config = dict(
    dataset='chords played on synthesised instruments',
    train_examples=52083,
    gain_aug_db=6,
    input='log_mel',
    targets=['quality', 'inversion', 'instrument'],
    stem='single',
    bidirectional=True,
    rnn_residual=True,
    lr=0.019,
    orthogonalizer='newton_schulz_5',
    adamw_lr_other_params=0.002,
    batch_size=128,
    final_lr_fraction=0,
    warmup_steps=110,
    adamw_weight_decay_other_params=0.01,
)
Rows from block 5, named by matrix and row number. Each number is 50 + 15 x the weight over the matrix's rms, rounded and kept within 0 to 99. All counts start at 0.
# weight_ih_l0: GRU input weights (gates r, z, n stacked) (model.rnn.1.rnn.weight_ih_l0, 576x384), inputs 256-383
weight_ih_l0.137:66 40 46 20 20 17 42 59 61 54 50 50 66 27 64 61 24 48 54 73 30 65 44 35 47 63 08 60 50 56 22 56 48 39 41 45 82 46 63 67 64 45 27 50 43 66 18 87 45 49 51 56 44 48 55 19 73 53 52 40 38 62 38 47 57 43 44 76 42 73 55 40 81 55 79 76 35 60 42 58 58 46 53 59 54 34 64 50 56 66 64 42 51 69 52 63 45 61 53 32 44 48 30 54 30 53 76 39 65 70 57 46 58 53 44 34 62 54 62 64 57 40 32 58 62 55 56 59
weight_ih_l0.138:51 55 55 23 74 44 42 30 38 45 54 56 26 63 64 38 65 64 37 36 76 72 45 58 54 60 41 54 69 37 72 48 35 80 42 53 59 48 51 38 70 67 46 54 70 40 42 76 62 55 67 61 51 68 42 56 68 49 61 46 66 54 50 43 47 61 75 51 50 60 56 81 59 32 53 54 37 34 35 46 37 67 70 70 49 65 48 68 71 51 49 56 38 73 47 44 33 30 44 46 58 74 53 69 56 93 40 55 62 46 38 54 59 51 81 75 46 32 26 24 29 29 59 56 72 49 60 54
weight_ih_l0.139:68 37 42 48 63 53 39 23 72 37 67 52 67 34 50 45 76 63 38 39 51 58 53 63 45 32 44 66 53 64 65 68 49 71 70 48 43 53 25 70 67 44 68 32 30 23 49 45 24 48 65 52 11 54 68 47 63 28 44 64 57 55 51 34 59 21 57 33 48 54 46 46 55 40 42 33 31 62 54 43 59 53 39 33 55 53 37 41 44 88 72 48 61 58 12 37 50 54 53 33 73 57 65 77 78 30 39 61 44 36 36 47 51 87 56 40 68 45 66 34 30 40 62 54 52 39 64 65
weight_ih_l0.140:71 34 27 12 42 37 41 76 59 69 40 44 97 72 66 51 54 44 38 45 40 32 70 60 31 33 50 57 60 30 54 63 86 45 33 55 73 46 55 58 66 63 47 42 52 54 39 41 71 78 52 62 44 52 54 52 27 58 47 51 69 52 62 59 54 41 46 51 43 27 28 56 59 51 53 76 42 46 34 39 55 61 48 81 39 44 60 66 45 51 43 50 55 42 34 53 60 23 75 62 19 53 65 48 53 37 37 60 40 33 75 43 35 65 82 42 42 31 47 67 42 41 25 75 69 54 54 49
weight_ih_l0.141:55 74 72 30 50 78 61 46 27 51 46 49 33 32 45 67 46 45 60 31 37 43 59 77 48 39 44 33 54 42 36 58 36 71 68 41 52 48 72 55 60 33 40 37 79 47 31 52 46 47 34 55 60 43 32 56 44 49 72 14 47 24 57 45 36 46 64 71 53 47 37 47 56 65 69 54 59 53 60 55 64 34 44 48 49 68 52 66 50 51 53 80 46 35 29 54 43 59 41 36 68 67 40 68 67 49 35 24 44 70 58 58 60 39 63 39 56 31 23 58 40 57 45 15 54 78 60 38
weight_ih_l0.142:63 56 44 24 40 27 47 40 62 53 69 11 40 52 64 50 43 57 65 19 45 69 37 47 47 40 39 57 68 43 45 54 48 53 68 39 85 46 62 43 42 40 43 68 64 45 33 63 30 64 47 36 54 34 45 40 33 51 69 45 64 30 53 74 40 52 56 52 36 25 48 22 61 26 59 56 67 69 70 45 44 34 72 44 31 41 57 78 29 48 52 20 64 29 54 80 03 64 57 45 47 49 84 52 17 39 83 83 43 41 83 59 68 26 72 28 42 72 49 46 80 72 44 40 58 57 50 51
weight_ih_l0.143:50 52 51 42 25 80 31 63 43 28 49 43 53 67 54 63 38 41 44 35 30 46 40 66 68 48 59 61 45 60 58 53 78 59 55 42 28 60 55 25 25 59 52 60 17 47 47 54 48 59 33 69 39 72 54 59 48 65 28 45 43 64 53 37 74 41 68 74 30 46 45 51 32 61 37 50 61 63 52 47 55 38 49 42 36 39 48 63 71 22 54 49 53 44 47 65 30 37 66 46 60 43 24 64 33 42 44 62 42 65 32 56 40 65 39 48 55 72 54 46 42 53 51 29 53 59 48 45
weight_ih_l0.144:51 48 68 47 61 42 45 67 43 46 70 50 56 42 47 48 50 47 51 58 25 51 62 43 39 53 61 34 35 68 67 56 63 57 54 66 50 58 71 76 58 24 41 47 35 60 08 46 64 44 43 61 36 48 14 34 46 60 42 62 60 55 51 48 31 57 69 22 48 25 27 55 41 00 52 65 46 45 71 39 39 25 35 68 41 35 42 50 70 72 23 49 36 59 29 38 54 63 49 45 28 84 54 60 48 61 69 53 45 46 41 46 32 44 15 28 74 63 60 73 39 46 52 53 55 34 35 62
weight_ih_l0.145:68 48 70 42 60 59 86 47 00 52 49 32 70 60 46 65 34 54 45 54 49 42 38 43 57 40 51 58 38 65 59 57 36 47 62 66 61 58 60 78 33 52 63 68 77 38 83 62 49 43 50 23 55 55 70 76 39 52 35 48 26 37 55 51 55 41 39 55 68 41 51 48 51 73 66 57 47 78 52 42 49 17 58 65 56 48 44 29 46 65 46 41 54 65 34 49 48 67 30 30 43 61 56 61 56 45 53 49 45 56 57 53 63 57 41 35 49 62 19 45 55 60 60 52 67 24 27 55
weight_ih_l0.146:29 22 43 51 53 49 46 63 62 65 45 73 44 75 41 48 69 52 34 53 50 81 23 29 38 45 79 57 73 18 34 34 37 55 52 50 66 46 22 69 57 56 22 59 71 55 56 31 42 39 64 71 50 33 64 70 15 52 62 39 31 49 67 31 37 35 28 47 55 33 26 61 59 35 67 57 59 32 50 53 51 34 19 34 52 60 82 60 36 53 50 48 18 39 36 20 39 58 44 32 37 36 36 82 12 59 51 48 59 54 48 42 60 69 23 81 63 38 28 40 74 47 16 52 70 46 57 37
weight_ih_l0.147:67 49 58 48 59 73 27 49 51 40 32 50 74 54 74 50 54 41 25 55 32 63 35 35 33 58 53 46 45 25 35 59 37 62 77 53 53 73 59 65 28 54 51 58 36 26 57 37 57 47 41 69 45 82 64 51 47 53 40 50 19 67 48 64 81 49 65 45 49 40 28 33 24 26 52 62 56 62 43 36 50 61 45 45 17 42 50 53 36 87 18 32 70 43 34 46 55 46 38 68 69 81 20 54 76 39 68 52 48 65 81 38 71 63 49 54 39 56 34 59 28 77 37 52 51 53 31 70
weight_ih_l0.148:79 60 55 25 31 50 51 51 71 33 34 43 66 40 33 30 74 47 27 46 80 59 42 53 78 42 28 64 39 82 41 54 57 70 25 65 54 66 51 58 73 57 60 37 65 64 29 44 23 65 55 62 39 50 58 41 68 60 34 51 55 36 28 78 54 45 40 57 39 58 32 64 46 67 65 84 74 64 50 61 44 46 49 80 44 59 67 55 75 46 27 38 58 61 49 59 53 45 29 64 43 69 43 37 76 71 38 44 54 22 74 42 42 46 60 54 65 62 51 44 74 43 41 38 56 36 46 36
weight_ih_l0.149:44 36 47 38 49 30 50 58 56 14 42 56 50 68 29 45 61 71 54 32 61 52 24 36 50 34 31 47 65 47 32 61 55 61 82 41 54 56 38 61 45 23 59 39 40 33 44 37 35 39 52 54 51 54 50 80 46 50 30 68 32 45 55 54 38 95 44 54 23 25 63 61 61 81 41 62 77 59 90 31 35 55 81 58 49 57 47 40 51 65 39 55 43 21 42 26 28 64 39 52 52 37 49 51 35 47 38 47 37 48 35 26 29 76 36 69 85 46 55 51 33 69 51 37 62 50 29 54
weight_ih_l0.150:26 31 35 44 41 63 50 33 44 53 65 86 54 51 28 34 17 37 45 23 47 59 51 37 48 25 65 43 31 62 67 61 60 81 72 39 30 40 63 54 58 48 80 56 47 39 35 62 45 37 32 55 34 59 52 70 65 69 40 65 32 60 31 09 49 62 46 71 36 55 43 56 67 42 51 42 46 53 70 28 45 40 60 78 64 52 57 41 37 46 52 57 31 45 42 54 72 68 70 27 15 38 41 46 49 52 66 84 59 67 72 48 62 39 50 73 36 44 55 32 36 51 64 63 55 32 61 69
weight_ih_l0.151:72 60 78 40 43 56 48 77 46 49 83 59 17 54 29 52 35 84 29 70 47 54 43 60 30 35 32 35 29 53 44 60 71 36 32 57 71 50 43 39 42 53 30 62 48 70 39 50 45 27 57 51 48 40 49 29 40 38 67 38 41 46 21 18 43 47 66 37 53 29 71 41 68 50 27 64 28 45 46 75 21 94 49 32 45 47 59 65 64 23 90 24 56 85 60 61 59 57 89 64 72 63 62 54 59 60 45 46 41 49 59 46 31 50 29 42 66 66 30 66 64 49 23 80 68 49 43 59
weight_ih_l0.152:18 35 56 16 47 37 44 64 69 59 65 68 64 47 57 55 49 34 58 65 47 30 35 31 40 53 28 39 51 44 38 46 78 48 48 43 28 64 71 51 29 50 48 51 23 64 53 39 62 44 55 41 41 67 53 64 43 61 47 12 52 72 47 48 44 32 18 42 46 37 50 39 56 63 46 61 53 66 47 28 48 59 50 24 40 53 51 42 44 51 82 63 25 45 79 47 48 33 59 59 45 82 29 56 27 58 34 50 49 67 36 27 49 42 64 53 18 47 40 59 51 66 58 70 37 46 33 53
weight_ih_l0.153:76 64 52 55 45 65 48 33 36 70 57 43 56 21 34 53 55 37 48 59 33 49 41 31 67 65 48 79 72 54 61 49 34 34 57 60 55 51 44 45 53 46 29 38 54 49 40 57 63 07 67 60 57 47 40 75 55 41 46 42 55 52 78 33 65 65 72 41 25 41 61 69 40 56 45 30 46 70 38 77 69 66 23 68 38 36 41 21 70 48 66 55 56 40 44 46 48 51 46 40 29 20 46 55 44 50 51 60 68 37 67 34 64 47 41 60 42 50 24 48 46 31 54 66 64 68 61 44
weight_ih_l0.154:73 69 33 31 48 78 51 69 60 50 66 59 47 29 30 69 47 43 43 54 39 38 28 36 49 47 75 46 59 60 53 56 44 37 67 47 60 45 24 54 15 48 69 42 38 49 28 52 49 55 55 38 33 45 58 49 78 66 49 55 73 46 49 80 66 48 43 70 58 47 33 43 53 34 56 49 32 38 67 47 60 48 29 54 55 54 29 72 58 36 71 64 42 71 34 47 68 36 53 54 50 37 47 65 54 48 46 43 53 50 50 76 60 56 57 65 54 39 42 58 46 50 45 42 51 33 59 53
weight_ih_l0.155:49 56 68 52 38 28 49 48 49 59 80 52 39 43 50 54 42 48 64 47 58 27 43 19 52 23 43 32 54 59 46 61 38 39 39 56 45 42 39 33 49 49 50 13 34 37 56 58 49 69 53 45 77 66 37 54 23 50 28 47 64 44 50 38 62 51 27 45 33 47 17 42 39 29 52 31 00 68 63 29 50 34 62 49 59 44 78 57 41 57 31 58 43 64 52 41 55 47 31 45 46 23 43 59 41 50 69 85 45 41 51 33 52 51 90 34 81 44 60 31 36 45 55 77 56 59 26 59
weight_ih_l0.156:61 45 52 45 48 59 58 79 52 65 26 35 56 65 30 49 49 49 74 65 55 64 75 36 61 74 27 77 38 29 48 52 41 41 40 52 52 35 48 64 47 49 33 49 46 53 16 65 64 43 60 53 68 52 79 35 55 72 57 69 28 50 32 18 44 69 40 54 81 33 45 60 60 32 85 26 74 24 47 47 43 60 29 55 54 41 49 29 55 40 63 35 59 55 59 40 69 66 76 64 95 65 47 42 20 43 51 43 57 41 64 68 65 78 46 63 30 17 65 42 23 54 53 37 30 56 68 22
weight_ih_l0.157:30 42 29 33 51 22 37 38 60 56 66 59 47 59 42 68 55 37 73 31 55 43 61 42 61 36 77 56 57 35 48 64 56 50 57 35 55 47 46 58 49 61 20 27 84 48 65 54 63 52 01 80 60 65 84 58 60 69 29 35 52 24 34 38 39 35 12 45 41 26 70 61 33 64 38 28 23 79 54 44 47 32 84 43 43 79 33 53 40 33 46 61 67 22 37 43 53 40 68 53 79 23 56 67 61 62 60 62 41 42 61 59 65 58 35 37 63 36 60 42 64 42 54 49 58 56 43 44
weight_ih_l0.158:71 31 54 71 31 40 55 41 55 46 36 48 21 49 71 51 71 44 49 18 47 46 45 22 59 27 68 54 72 39 43 63 41 37 47 16 85 31 39 59 74 58 46 55 42 39 84 43 50 40 34 47 66 74 62 49 49 46 49 37 55 46 45 36 68 78 39 56 35 28 43 70 41 32 06 57 47 63 00 86 44 56 29 51 63 59 56 46 57 17 61 37 30 43 28 68 70 22 74 68 54 68 63 43 55 46 62 57 61 60 14 39 35 61 45 47 28 41 64 39 40 64 56 84 57 46 20 41
weight_ih_l0.159:40 57 53 40 36 60 27 55 51 29 46 48 56 38 77 40 64 34 74 53 57 62 41 46 55 71 44 60 40 43 33 35 64 47 38 89 59 39 40 39 83 32 44 48 42 52 38 20 39 76 50 86 54 43 39 55 68 62 57 31 45 67 48 52 72 54 52 73 76 55 63 34 40 49 96 43 77 36 82 62 39 51 54 36 47 51 34 41 46 43 57 43 75 31 42 52 43 35 70 58 49 34 34 37 75 55 58 31 52 39 65 69 59 55 30 42 55 50 45 56 70 49 36 62 66 64 52 47
weight_ih_l0.160:33 36 58 73 43 65 70 39 46 38 22 56 54 51 41 51 60 40 95 47 55 49 18 21 56 50 28 63 48 48 49 34 38 48 19 65 20 46 46 40 47 31 26 46 33 54 46 70 47 53 46 58 33 36 48 52 50 38 52 52 39 68 51 63 49 54 50 33 53 65 61 59 29 26 31 47 61 55 59 74 59 78 57 43 48 46 76 42 61 43 72 40 28 48 36 61 59 74 36 55 34 43 68 35 34 41 36 49 70 35 40 70 43 82 48 47 69 43 84 68 60 52 62 34 41 62 50 69
weight_ih_l0.161:53 52 34 37 57 52 41 52 65 51 35 33 42 25 43 59 40 34 62 41 41 72 46 16 70 61 62 44 65 51 54 38 52 53 58 55 45 40 75 53 45 42 67 66 54 39 37 40 61 68 60 70 39 25 33 63 55 63 79 34 26 31 54 40 64 40 44 49 69 53 64 63 72 45 39 45 42 58 52 44 31 30 40 45 66 49 34 55 35 24 45 36 25 73 67 39 66 38 42 43 67 39 66 61 72 56 58 63 47 42 31 82 39 40 49 55 54 76 34 44 75 68 45 58 43 54 61 32
weight_ih_l0.162:42 47 45 35 50 57 57 37 68 63 50 54 58 31 50 66 51 29 19 64 64 53 37 60 61 57 60 45 53 37 22 58 54 68 39 58 51 56 56 75 49 39 61 84 49 54 60 24 24 39 30 69 65 61 37 54 42 54 54 46 55 69 59 60 72 49 35 66 50 63 44 41 65 41 48 67 39 51 45 52 46 44 54 69 74 72 61 26 46 24 60 41 50 61 66 46 68 57 41 79 29 31 53 62 54 71 47 30 55 33 30 49 49 60 69 40 81 27 38 58 68 35 43 63 49 55 68 64
weight_ih_l0.163:58 56 59 41 34 48 47 43 51 68 42 53 22 59 60 45 73 76 74 70 56 48 72 15 72 05 29 62 56 56 49 43 42 36 86 23 35 57 38 46 07 66 38 57 82 59 45 46 50 55 46 50 47 84 28 25 58 30 69 62 42 57 63 61 33 69 35 37 62 64 46 54 42 70 46 61 46 53 47 44 61 38 37 31 41 33 74 46 57 59 36 53 42 58 49 51 23 57 35 41 31 17 41 63 41 31 43 35 54 63 53 55 29 57 34 21 49 25 39 69 52 77 53 35 65 72 24 70
weight_ih_l0.164:77 16 65 43 61 76 54 35 62 51 58 61 53 88 46 50 67 20 65 56 07 51 44 48 34 24 31 47 21 63 45 55 45 59 40 56 26 47 52 48 35 31 83 47 68 50 67 51 63 70 28 33 51 46 70 74 27 39 45 28 50 22 83 59 54 39 23 48 71 54 51 56 61 53 66 25 53 38 50 53 82 44 61 46 45 42 54 46 51 40 74 24 36 58 67 34 47 57 61 48 41 49 66 67 50 59 58 50 40 40 58 58 71 52 42 53 48 69 40 23 71 79 61 58 50 37 49 70
weight_ih_l0.165:26 72 39 79 42 58 30 79 61 65 49 57 20 40 87 45 35 60 70 47 50 47 56 39 58 30 62 56 30 56 40 53 42 58 50 56 61 30 51 46 35 43 28 60 25 43 64 47 27 40 41 49 59 38 61 42 64 40 68 44 64 57 49 30 52 21 42 32 78 58 38 27 49 59 67 48 88 71 35 34 71 34 73 34 36 25 53 46 54 41 68 04 70 61 58 75 66 45 68 56 50 23 46 81 25 47 50 30 50 73 41 19 39 53 38 51 65 30 53 47 30 60 64 53 51 39 60 75
weight_ih_l0.166:26 53 58 47 51 48 57 51 47 51 20 42 35 11 52 51 44 30 53 19 73 51 60 63 77 27 34 71 50 29 26 17 39 87 21 58 50 22 29 67 62 50 19 30 72 33 61 56 53 59 98 57 51 38 66 63 59 51 49 65 48 40 64 20 32 25 63 34 47 48 62 66 47 24 47 48 58 53 46 34 36 73 20 73 68 54 55 64 54 60 67 49 51 53 54 50 40 65 54 54 57 70 41 62 44 64 29 43 71 51 49 42 44 13 44 61 51 48 30 68 69 16 44 44 42 62 59 58
weight_ih_l0.167:38 61 58 76 65 52 59 62 35 40 43 42 45 37 65 37 67 21 43 67 43 31 57 40 33 40 57 37 73 38 76 38 18 43 53 68 44 53 52 64 42 57 46 75 42 30 43 40 39 44 71 30 45 63 29 55 65 34 55 88 53 28 67 30 53 76 31 44 68 45 32 67 38 65 58 83 59 47 62 35 75 41 55 41 65 67 46 30 37 45 50 38 48 30 64 29 44 48 40 46 46 29 26 47 47 86 53 58 42 59 35 67 63 58 49 45 49 36 50 46 34 26 40 49 47 54 15 65
weight_ih_l0.168:56 54 38 42 65 59 59 20 17 31 44 53 60 33 17 63 40 31 56 62 56 72 59 38 40 78 59 61 67 50 57 64 60 74 74 53 34 49 37 52 37 48 48 33 63 48 55 37 35 45 63 66 37 45 68 62 94 35 04 56 43 36 53 60 56 55 77 51 85 43 51 63 46 12 31 36 72 55 54 71 32 30 10 69 35 39 56 53 34 83 37 28 57 63 51 28 64 69 54 46 82 58 36 49 66 42 58 69 39 69 35 73 71 61 48 71 50 64 31 87 68 30 00 51 36 55 43 92
weight_ih_l0.169:23 56 47 54 64 39 55 73 25 63 57 31 67 40 46 37 35 74 26 44 46 80 66 59 68 59 58 52 60 28 74 42 65 59 41 63 20 57 44 44 47 55 50 58 40 37 43 38 48 30 47 78 67 39 85 57 76 68 46 41 25 29 31 36 57 59 58 27 54 27 49 77 70 62 78 48 29 77 44 52 59 37 37 57 57 62 44 22 49 64 74 49 50 65 45 51 35 38 61 24 49 60 42 32 35 54 52 42 23 32 39 42 41 48 39 57 31 61 77 55 62 45 22 14 46 63 50 68
weight_ih_l0.170:63 51 13 63 73 57 37 52 45 37 43 54 51 34 99 67 35 46 41 55 68 66 48 67 38 54 38 22 59 59 49 51 32 23 48 64 37 42 54 54 52 40 28 83 53 37 62 50 43 27 74 68 53 43 42 53 35 32 61 35 28 29 62 58 49 20 64 65 51 71 61 25 73 72 19 50 48 60 41 47 42 67 32 56 33 58 60 38 57 50 62 42 55 46 69 63 43 29 37 58 32 47 71 49 58 64 41 55 18 56 65 37 70 46 57 32 76 41 58 67 60 43 51 45 51 41 23 75
weight_ih_l0.171:37 25 55 48 50 78 68 40 53 25 67 67 72 55 33 42 48 73 26 31 39 40 56 52 48 63 55 46 23 49 62 49 49 31 61 66 65 14 63 22 54 60 52 45 55 26 37 46 38 38 22 71 51 45 48 49 44 53 49 49 57 40 42 58 47 55 49 38 71 60 74 44 42 44 65 71 53 36 43 55 41 33 74 45 49 69 54 73 39 48 43 36 46 51 14 24 74 67 30 38 57 70 69 41 57 51 71 35 73 44 60 90 49 67 74 36 64 75 49 37 28 42 56 27 81 41 49 69
weight_ih_l0.172:61 53 12 71 58 83 80 47 57 22 39 27 56 50 53 41 61 77 53 47 60 48 75 66 62 70 67 44 44 59 37 47 55 42 44 64 64 47 56 39 44 82 44 64 81 66 57 40 44 45 44 53 44 71 34 47 34 55 66 45 38 65 47 52 51 24 46 09 47 53 40 63 76 49 51 49 79 19 59 45 68 24 70 58 45 41 50 58 36 54 39 40 33 19 60 68 84 50 45 48 38 72 26 28 43 39 27 56 52 29 27 56 60 48 57 45 72 53 68 41 30 58 34 29 47 62 66 65
weight_ih_l0.173:48 35 38 28 83 31 46 57 42 45 48 36 60 65 74 51 70 37 60 76 57 79 44 40 59 53 09 55 33 17 45 30 47 34 33 66 70 09 21 51 82 54 40 29 69 27 41 64 42 63 56 56 53 51 25 69 99 13 50 34 38 37 40 67 58 67 39 42 65 37 21 60 50 80 66 44 47 47 59 60 56 65 76 50 38 30 80 61 66 48 45 53 49 68 68 70 51 37 27 32 81 28 48 53 60 64 58 39 52 15 68 82 43 22 38 79 32 65 55 44 46 70 52 38 47 55 41 56
weight_ih_l0.174:66 47 35 44 62 40 34 47 48 57 62 68 49 48 53 18 48 41 53 62 71 39 31 50 53 45 34 44 61 58 36 29 57 42 41 35 60 97 57 59 46 31 43 55 26 66 48 64 62 56 49 41 67 40 53 58 56 29 39 54 52 51 16 50 47 65 54 46 41 38 34 52 71 40 49 36 71 77 55 44 51 81 72 42 56 66 77 68 42 12 74 35 24 54 52 49 64 46 24 76 45 53 45 47 18 43 68 46 28 56 42 44 54 42 55 34 39 44 58 60 62 51 51 48 61 45 33 29
weight_ih_l0.175:64 65 71 43 43 37 43 45 49 65 68 38 47 53 55 58 44 56 30 59 69 25 44 48 48 56 67 82 42 36 52 69 37 41 63 62 63 57 47 42 44 33 62 55 89 40 14 25 53 48 43 88 89 40 58 63 53 33 49 57 55 46 49 72 47 44 78 62 31 61 43 67 65 51 51 61 48 61 47 61 46 36 42 71 59 59 47 48 31 39 45 51 39 46 11 52 56 48 46 48 45 62 49 15 38 41 34 55 43 66 43 30 58 43 51 45 55 57 51 58 40 23 68 54 71 78 68 61
weight_ih_l0.176:56 54 41 33 51 43 45 57 47 35 75 32 63 74 61 56 35 18 49 71 69 55 40 51 50 47 70 53 53 50 40 49 77 37 58 45 30 83 29 48 39 55 48 45 84 60 84 33 61 61 41 90 35 40 60 41 11 63 69 55 40 28 41 37 20 54 68 52 50 51 46 11 44 61 57 55 13 45 38 59 50 75 62 32 45 43 67 45 23 62 57 58 54 50 44 68 53 38 25 52 53 41 41 54 29 46 28 70 35 46 58 51 47 37 25 34 44 48 44 21 33 61 36 48 53 47 24 64
weight_ih_l0.177:23 61 45 72 37 65 38 74 41 49 71 24 53 45 51 30 70 46 60 48 30 34 35 64 46 58 47 79 29 89 54 39 44 41 31 46 28 52 61 51 48 29 32 59 66 45 44 34 33 74 48 22 52 62 51 53 38 84 38 67 06 77 75 72 69 63 60 55 43 49 69 31 64 74 45 46 41 53 65 54 78 61 51 26 25 50 71 31 29 71 35 29 69 82 57 18 40 31 61 37 40 55 77 69 30 42 41 04 57 81 65 58 29 41 50 58 28 57 42 42 69 51 57 66 75 60 46 37
weight_ih_l0.178:74 52 60 66 46 41 91 52 33 36 42 61 64 53 52 35 54 28 55 68 44 37 53 66 35 49 33 64 37 54 55 76 71 44 65 26 60 61 55 50 35 58 77 52 76 40 22 36 50 37 47 46 42 35 52 31 42 68 59 55 59 19 44 37 71 52 64 67 48 75 55 51 52 25 47 50 57 35 33 16 55 66 42 49 34 41 62 44 45 64 77 80 75 33 44 38 64 44 35 72 61 38 34 52 64 41 37 58 46 12 27 46 44 54 26 21 47 69 49 84 42 64 28 33 39 64 49 48
weight_ih_l0.179:52 72 43 61 40 52 37 54 31 60 57 60 52 54 33 59 35 57 51 61 27 36 44 35 39 60 50 53 57 30 25 46 58 76 39 43 90 73 27 21 39 46 28 44 74 33 45 63 60 62 71 43 69 31 44 38 58 75 50 41 28 25 50 50 61 36 51 54 40 34 74 60 33 30 59 40 72 42 40 01 55 08 41 43 46 60 45 51 37 66 66 16 63 45 30 27 74 74 36 36 75 47 57 58 71 59 35 70 38 29 56 30 41 71 63 61 61 63 26 68 63 50 55 12 37 42 47 67
weight_ih_l0.180:46 41 62 48 28 30 32 39 20 83 74 60 59 61 53 60 29 30 62 75 45 32 46 86 68 45 60 71 53 55 40 61 32 49 63 49 41 66 56 40 19 56 47 76 47 19 38 51 35 32 37 48 54 64 57 39 50 71 65 73 45 63 46 72 59 61 50 68 76 61 82 60 24 53 47 55 40 68 28 34 35 52 65 46 54 41 08 49 81 67 50 45 46 54 53 46 51 68 58 62 64 36 23 49 80 56 33 39 29 50 43 45 66 47 42 37 65 61 67 81 65 62 44 57 83 34 71 35
weight_ih_l0.181:50 39 28 77 59 77 87 64 42 38 45 52 68 55 48 30 45 43 80 50 47 68 58 31 37 45 51 60 44 73 36 47 35 79 41 63 43 36 56 32 30 64 63 63 39 59 88 37 68 50 43 49 69 54 38 44 57 41 26 51 69 30 56 48 72 48 69 51 38 42 59 29 46 39 47 53 62 79 49 65 58 46 60 37 43 66 53 37 24 29 49 73 37 37 81 56 35 79 27 58 34 61 63 33 43 57 53 65 40 71 58 78 41 55 45 68 47 54 31 44 65 31 75 43 44 51 50 37
weight_ih_l0.182:53 52 04 72 66 68 60 46 58 57 26 51 46 48 24 35 55 55 64 45 40 63 60 31 52 60 21 35 53 72 48 53 40 35 25 69 37 45 29 23 35 57 32 70 63 43 61 47 40 47 65 55 36 63 69 38 50 63 74 48 34 09 38 39 54 36 56 37 16 61 87 52 48 48 38 52 53 38 80 53 41 47 30 27 53 70 54 56 68 33 59 64 28 44 62 46 80 41 37 32 64 49 50 37 45 19 45 70 31 85 60 33 47 32 63 59 71 54 31 34 68 49 56 71 78 45 84 88
weight_ih_l0.183:37 70 40 53 66 68 46 64 61 39 29 80 37 30 46 49 29 68 41 39 74 40 41 33 72 68 84 74 58 51 31 28 63 50 54 73 49 28 45 54 47 99 49 69 38 39 61 47 57 41 51 49 37 40 63 63 36 48 73 34 61 49 47 34 34 46 41 29 56 18 73 61 41 05 34 70 20 38 69 61 40 71 61 42 46 72 42 61 51 76 37 48 58 51 45 63 54 52 64 40 57 40 47 54 62 38 61 47 52 24 51 45 54 59 74 70 60 44 65 32 28 49 46 36 30 13 28 67
weight_ih_l0.184:54 23 53 18 42 43 41 76 50 35 80 34 37 33 62 37 61 24 52 51 91 42 61 49 40 10 30 57 64 50 50 47 23 63 50 64 54 40 49 45 66 33 51 55 55 59 71 31 64 71 79 48 25 57 77 76 54 29 27 56 56 62 37 39 04 49 75 50 52 54 62 64 58 62 25 17 25 48 81 55 54 59 24 45 26 54 29 58 09 55 20 02 66 86 40 61 48 52 30 42 49 84 56 69 52 54 52 76 71 61 77 72 59 31 64 55 28 56 47 23 41 53 34 72 42 71 49 79
weight_ih_l0.185:36 52 28 49 46 62 28 21 34 44 20 57 21 82 29 43 65 45 62 79 25 52 17 64 45 54 53 56 46 60 60 61 76 50 34 55 49 40 57 46 62 61 28 47 79 51 50 58 53 46 34 56 34 48 74 38 55 68 69 42 35 45 53 56 52 56 73 34 60 71 29 59 38 46 47 35 27 64 56 66 35 54 59 71 37 44 73 54 17 53 39 61 58 72 62 14 49 24 22 64 54 56 55 46 38 77 67 68 51 30 45 56 43 78 66 25 38 55 67 85 51 43 78 47 67 71 42 71
weight_ih_l0.186:56 70 50 87 49 43 56 47 00 47 12 34 51 66 52 41 41 57 62 51 44 32 58 49 63 44 53 68 54 68 25 77 43 37 63 14 53 22 29 53 73 67 22 70 67 64 63 69 64 64 31 63 37 45 33 49 76 20 15 59 55 34 37 86 44 30 56 69 69 46 32 60 44 52 58 42 68 51 48 22 41 48 44 33 46 41 59 62 61 51 70 56 59 67 54 62 40 46 53 67 62 71 76 25 47 46 69 46 57 51 68 56 59 67 51 44 61 63 53 65 45 47 41 34 67 67 33 45
weight_ih_l0.187:94 26 29 84 32 46 44 47 48 62 26 57 43 58 57 35 29 57 47 46 47 81 12 22 44 45 58 53 63 76 88 57 37 47 39 55 55 27 24 45 44 71 59 53 64 49 58 67 50 57 74 61 66 37 85 56 34 56 65 43 73 25 45 80 42 66 39 25 40 67 53 27 48 39 55 49 35 39 46 35 28 63 61 46 33 37 56 25 64 63 48 31 63 69 50 34 81 73 49 66 50 55 73 50 26 27 59 57 46 52 79 45 46 53 48 55 65 47 54 34 68 52 43 46 43 66 47 51
weight_ih_l0.188:67 21 51 25 74 41 32 06 39 46 33 53 11 29 31 29 60 38 39 35 44 48 46 62 31 32 43 72 55 60 45 59 62 42 48 32 46 75 46 72 61 50 58 50 19 70 52 76 66 43 67 49 53 42 36 70 77 43 60 47 50 32 48 32 43 37 70 40 48 38 75 24 35 34 41 37 65 49 59 47 66 64 71 28 59 18 36 75 45 49 43 80 54 59 58 51 65 75 52 39 50 45 68 61 49 65 48 58 23 38 35 37 45 22 32 58 46 45 30 54 79 81 44 29 65 38 52 30
weight_ih_l0.189:55 81 77 44 36 71 63 26 51 66 18 55 37 39 52 73 72 34 61 63 67 55 48 67 47 48 46 48 71 49 61 49 48 67 48 78 37 65 36 49 62 72 49 25 54 39 44 24 42 70 63 51 29 44 37 38 44 50 44 41 58 55 28 55 46 69 78 34 58 68 09 45 48 68 50 33 51 53 67 27 68 50 58 44 54 61 39 26 50 43 50 47 56 32 33 73 53 59 45 68 59 73 20 38 29 61 52 63 49 40 44 24 37 52 53 46 55 75 52 42 68 75 34 72 44 68 53 49
weight_ih_l0.190:26 25 54 56 71 64 50 67 24 74 42 46 46 82 16 35 43 25 40 35 45 49 56 44 50 50 71 48 57 41 74 40 67 44 37 73 29 57 46 49 48 46 50 47 81 34 38 62 46 58 44 61 87 73 44 73 33 50 63 40 43 53 67 69 59 82 40 52 56 39 34 64 44 58 61 47 54 61 85 67 64 40 44 24 50 66 47 69 71 49 67 63 62 59 38 68 25 53 37 40 31 31 73 37 54 38 54 82 45 40 45 91 46 51 67 50 44 55 60 39 45 80 34 49 48 30 46 45